config.toml
model = "image classifier"
crop_scale_min = 0.8
translate = 0.12
targets = ["top"]
arch = "resnet"
depths = [2, 5, 5]
label_smoothing = 0.1
init = "kaiming_normal"
residual_init = "none"
optimizer = "muon"
learning_rate = 0.012
momentum = 0.95
max_steps = 12400
warmup_steps = 370
Rows from block 4 of a small image classifier, named by matrix and row number. Rows with one number belong to one channel. Each number is 128 + 32 x the weight over its row's rms, rounded and kept within 0 to 255. All counts start at 0. Numbers have three digits each. After the name is the row's rms in percent of the matrix's.
After each channel's rows are labels from the 100 images, of 14976, where the channel reaches its highest value: "patch colour" is the nearest of a few named colours to the mean colour under the peak. Only what is clearly more common there than usual is listed. The data: drawn human figures in many poses. In brackets: how many of the 100, against the usual share in percent.
# convs0: first 3x3 conv (model.blocks.4.convs.0.weight, 128x128x3x3, each kernel summed), inputs 0-42
# convs1: second 3x3 conv (model.blocks.4.convs.1.weight, 128x128x3x3, transposed, each kernel summed), outputs 0-42

convs0.67 083:080126162167030155086111129059107177092127100176106125129112161147106135131124180135095084104089107122073107108070136142177133042
convs1.67 095:141107105150131112129185134084126079089078094106115172118098145180095145164121101128130127172111134130152120138069084146127150112
patch colour: grey (73 vs 36.7)

convs0.99 093:135120165118155120072105143159200103095141164102050156139049136106180124139132092127166113077139127088157114102115119086174106149
convs1.99 085:136129166140134123114072103110152135151089086124106153155119127122128128149128119039121133136115106062090171088122081080144162086
patch colour: yellow (61 vs 0.7); orange (28 vs 0.4)

convs0.100 091:117144157166084170129120192116124170137132126122199146140118112095112143084100111134098079094135106172100073087134092140145145058
convs1.100 096:146174062152103073082125105159152084177163125099113144068135187144162110119208169090169125095126119095123126153114097166151132035
patch colour: grey (67 vs 36.7)

convs0.124 089:125186144118161169125124194154106122130104155226147148131134080137127077127082160132167156140163157147067114103128136131104149059
convs1.124 091:111080134084169144130115110139166082147120124096090221139127128092106137129155165136139140160126139120123188124129130150102141147
patch colour: green (56 vs 4.2)

convs0.59 090:063108149148158161156121147169133106118138137122115146129116141121115147147108133129124060114161053101062142115147078123092101137
convs1.59 084:154124144122133112122178138092161179127127147075192110085133127163102101127144112159104104141141147113118145147176191106060117125
patch colour: orange (29 vs 0.4)

convs0.126 115:126120122162145179177111143121044093130129165193127171144177156126119139127142113184185100165107155130120070130130085140094105169
convs1.126 109:108130101061117075133085135143175111108130121086160115102051153105134155138175091065180197097133101130061174129105130113139139096
patch colour: brown (51 vs 25.3)

convs0.106 104:153178083115123147154079173116097125130110104108132116141165107133120127100127175123143125125086118148072075066114149127141133150
convs1.106 093:139094112160147147163130096199148197128068166187081149174124168114128116152115102188178152147060101098168168130133106171105127140
patch colour: green (42 vs 4.2)

convs0.56 105:154121127114138103098133115157167087085110121117185108162140096140125128101130092113106124147162089102156102093126085120124137142
convs1.56 090:087080097124154084155094126064141114105112164139146130112096145095122101121107158132129159106127164148175226078129118121157105146
patch colour: purple (35 vs 3)

convs0.48 098:051052093100111153149170069178089144147144109060112122107091150131141160128140118103134158139072108074128184103133095120128090120
convs1.48 081:136168122123176133105168109117176154140128106107115084137175105154147123154121151151165115142200114101148120157171122126127175218
patch colour: black (35 vs 10)

convs0.94 103:113090139186137084130136042090145110122160094147171093164100130132140115068150130127188113144077104160161106126134124111176139122
convs1.94 087:122146089020097072127067105136133128140131121159124130113114125160142182155087105077020144137128127096100083136093098102088100150
patch colour: brown (57 vs 25.3)

convs0.84 080:113119221064128090126097081143089078085150155140079165072120159144121119098078128123110150115106137103090110127115149113118104113
convs1.84 097:168173118140140051114088184119175116147094124097139113125117115056114113216189121158151140086113164190117095086097155115153189090
patch colour: brown (66 vs 25.3)

convs0.88 097:126137173125137091088091135122141143114077097142202130111129116141155122125147099101059128113144121116166158067136125150158107037
convs1.88 083:137093118153091131147126121123114062154161135145152116155115103136162128112135156136180157208137113106176067150123175171164120142
patch colour: brown (61 vs 25.3)

convs0.20 094:171100147063123107116101140112086131095157146160090094096080061132125109097137128120096185123087136118126122152110143081080079091
convs1.20 084:121128142164104145075155120153149168148049142072140122182175152168087138126127113190123101115131135134088154115137091207156139147
patch colour: grey (68 vs 36.7)

convs0.68 107:113097161131143183115115100121078145078166141114191151116102140176132178079170094107089114154151169116106166124202154135112109070
convs1.68 109:142049088137119114131169149100139121116112116122105116095124099054110089161074125172119184119085174156158116137123115083143101155
patch colour: brown (52 vs 25.3)

convs0.27 129:160148124143128135091132141087155152154148024101087118151112147144114175134113195146110126149104164147144072130151153128081145063
convs1.27 112:120125113090114125119126088085138153132164105115142133138112136175120119133066132159002121147151149090130169117077113119126113074
patch colour: blue (28 vs 0.9)

convs0.96 094:149177164101142096047121105037151081135094150149105114110077083144109153102145126104075114126119144082170121114121149124122104159
convs1.96 101:139112144107102091143084133138155093108126142132084168132165110058136138056080164149131144116094116107078150123104084132118124128
patch colour: blue (25 vs 0.9)

convs0.7 084:139144151126142087104150108078176063132095112154128110154121099083104155110091086147123110098175163193139169168172152124145105097
convs1.7 113:125142127126110099117059121138159092126151135112155139135117113162119142140161153171201075161104094109145199154136074121114141117
patch colour: blue (44 vs 0.9); yellow (30 vs 0.7)

convs0.46 125:105086219087150135133142225111097142129081112032178144123089102163090151079131153117095125149097086075126113129089108106156104145
convs1.46 101:105110100136100119074120110103112063140108120113142139146141181171098115130130135100137147138094182096111178150112121136096131177
patch colour: purple (65 vs 3); red (32 vs 0.2)

convs0.120 088:078164176126121139192176145111163137113102137091131121083130173169135129082078111168140112152112100171194096126128195182135129075
convs1.120 086:100118063128143097126121094082188081173113103120104140076081112159067148194075129127173142121111162104112173100106108121087114139
patch colour: green (60 vs 4.2)

convs0.57 082:124132152150149129154147079166090108100150165163161098141167064089101115121126125099148115129176103078094090156081154029150139000
convs1.57 094:115173171116135100153115117095190111153080159114075123133099096108126190132139162092123173121109137117127128158114119084181171013
patch colour: orange (62 vs 0.4)

convs0.69 095:131140153057102107129120122018127153133127162155105084110093120190135102079173139070104134114106125116111160150085137107172137092
convs1.69 090:111147100090169093181161110134133114082094096136070138053044128142126169184135128133105121039129194114112091110182119105143117086
patch colour: grey (63 vs 36.7)

convs0.37 105:092124163170118124139115157178112093089139169118145124151107171211153174104146153074101091164204092141092134078123129162159141125
convs1.37 097:094104095108106127157132171121186157123094173091068163153098178059064154157137136088096137122088165128129110012111112059094147131
patch colour: brown (61 vs 25.3); orange (32 vs 0.4)

convs0.44 093:140131162151135200070174106145133125151116208106122186144130120092143162093149111087089156151083124154072054124174142116144145098
convs1.44 083:130143103085135168116063085110166134140092071163063124144145057183143076142154170154067131116167114098098119176183128164113133115
patch colour: green (62 vs 4.2)

convs0.76 092:125120066134127172176172108128087130109088109113119081124114066123141132167069145134138141120126150142106109146168112076059104137
convs1.76 091:168162134133132049103073114125207076082101133185154195102134157139141120132123106140071132105104097113178113139070070111104142095
patch colour: blue (41 vs 0.9)

convs0.17 105:075132115103087092125160063106113074177171118089106120175098138141120108101091146136140122155158132140146127143219090100116134179
convs1.17 099:137091138162158123128119126070145048113152176126095174111158094125154139149131168114085124081084164093123119130123129119107172138
patch colour: orange (25 vs 0.4)

convs0.21 104:172124122176129075128126170174200138157157144148156156147173195126118147143153142127170107098173154167194147129151177158115135166
convs1.21 090:119140173073138133170189090057092169123154133109094105118115087126074120173130116140141060187133134136144156099110127122104200122
patch colour: green (39 vs 4.2)

convs0.65 100:131122062150132148129123087200130137111129152096123106146159159112111141118150105124095161131091141153143148081084158125076150142
convs1.65 102:095111113121184128104170090125153104153064144172110167119065138117128133150068117150183156146078090086134099135152119189134112084
patch colour: grey (66 vs 36.7)

convs0.73 104:133150158093100142102140135117170162143095175135110124106090202140098135096136158075088177135071121134132107087125157145090194190
convs1.73 105:121141070166131064109109152133135113182173121095135154162132094126134167145162144069184149109127116162050141152062097172186103117
patch colour: black (71 vs 10)

convs0.1 126:133131086142104094114111140103111126130140086158172120122141171174080163078140166087061106149107140147108106127122175145089157081
convs1.1 110:120130090116148107122116104083127164162094100164109131109116113180187160138098148152042166162125152119127183149103135089154116082
patch colour: green (46 vs 4.2)

convs0.58 099:071142132146105089119153160069144203124122065074126076113180126136130107111107139126141123151081103135146042116081123111073099105
convs1.58 078:166134117148150196116134151115079118208192127110163153146139162135091088143137117206136091141165110153170164114184102138133123104
patch colour: pink (53 vs 11.8)

convs0.110 092:100123075103113141105180072102102117094057147136124176130188158183187179107112114156155108086109112125116142145081157142113103152
convs1.110 096:132138120106092067153069147130117135087121107118131123113067203103124136124160145123144193036124124085065123078112074130063131120
patch colour: yellow (27 vs 0.7)

convs0.47 090:135119098202111136147126119150123127080128099181094188096123175153154124090143132175096141103128116156188174130148102170153164169
convs1.47 099:098163115112089083143128125111129116134136201103069134062125095121102164160120092103145124146123105164096139130114138073092102051
patch colour: purple (50 vs 3)

convs0.41 090:114148111125094117141111094154154138140134130112124159182127129058161115146125129105156188071193180109128099112146130116102164183
convs1.41 101:155107144119178147094095103075106126165109147078106144152098138146126164120172135130148114129140079113123157100163129155182141058
patch colour: yellow (66 vs 0.7)

convs0.91 115:189166125146172120114164136122121130110112123121148123108183154145102133153157120176088132160091144160188129130070173148117186094
convs1.91 102:112152081133052149100126053117144121066157160089161137131064100095072153128072165121115148107130081107134108090119153124135097127
patch colour: pink (30 vs 11.8)

convs0.103 087:161120181101146104143164124115120105095149117092100113104101068109116177147098096098152095084130078142127182062161100127115115105
convs1.103 097:106072126114187124127104072160128149109126126140148169121149053141172169125129168133131075137110168104056115178126139182118161127
patch colour: grey (61 vs 36.7)

convs0.127 091:129151152172158148163080151052183153143118139129149129112086162102089119134076149163131138088123160146119149141194173102111188142
convs1.127 076:107089096126159072089144122112149092153097107146054188128130095161085127153093139163194111124081128082159132101099111113128090094
patch colour: red (28 vs 0.2); orange (26 vs 0.4)

convs0.43 114:105190140107097149090112161089084138114068140083126123124135099159129131132127088146051098179146136144117114107157162073083080062
convs1.43 115:131094125132166147139110094111107166070163093172168079141131159096115115131104104133129156151134176119141141104106160109095131188
patch colour: brown (56 vs 25.3)

convs0.55 084:115076074151136136142167069216144143178148138118067134089134152143160144135168154160089199115112159108137168150132107160149183114
convs1.55 092:098154127086108115130107140112203129129150139127084168115176075142069122156156065115097095151106136128111083161108137110112098110
patch colour: green (35 vs 4.2)

convs0.23 111:143145133145115059121079174033150154126119101143122147189073152105150149085102122068084104146129117173085102146097174107139084026
convs1.23 102:125128117116161163124096112097178120142097115140104160122075116192066177119184171160068145064077153067103133099166114100148144075
patch colour: orange (27 vs 0.4)

convs0.33 092:145187124127104181111125147090100107061104110106181115145081129100123138121099119138102177138131102161067097131128144120120084106
convs1.33 084:123140143155105116126151125154152094151135095102111166123205160146187131148103119090116130120161151107168168104130157162079146150
patch colour: blue (42 vs 0.9)

convs0.107 105:167120174155176187115105112132112155111143123141138118009120098062167129126134134169166078048130107088151156122118133135149150081
convs1.107 106:100127054145139132121096063144109099146088108155148158005152171103110141125128144167128137125138099113161116099080125016093139043
patch colour: brown (63 vs 25.3)

convs0.61 100:154147166156114097187113135145138169086127102144108099150149203130196171161179131115092155090142112130140149153086086116162124208
convs1.61 107:125184122109066116123133086198147099117180094122120146116151077135125110162130083119117126197091068136164086107096115144079165119
patch colour: blue (29 vs 0.9)

convs0.102 097:077164142141065066107135131135114162164145133118082135124170125155134089161152114095072100132097122132124100101120058130117114098
convs1.102 091:155123113139127121195164069128140122091138179144162154128119107142156107102121217127112061113145140134073106150107172150126175232
patch colour: grey (63 vs 36.7)

convs0.79 127:071124150125145177124108118112105138135136139145152134184152115133138136144122104141180089170161118168100047158101121111171144103
convs1.79 124:152124106105160097143091121138149139163143111115113176135118113131176173168158142093126190134118114119161140118124155147079126134
patch colour: yellow (33 vs 0.7)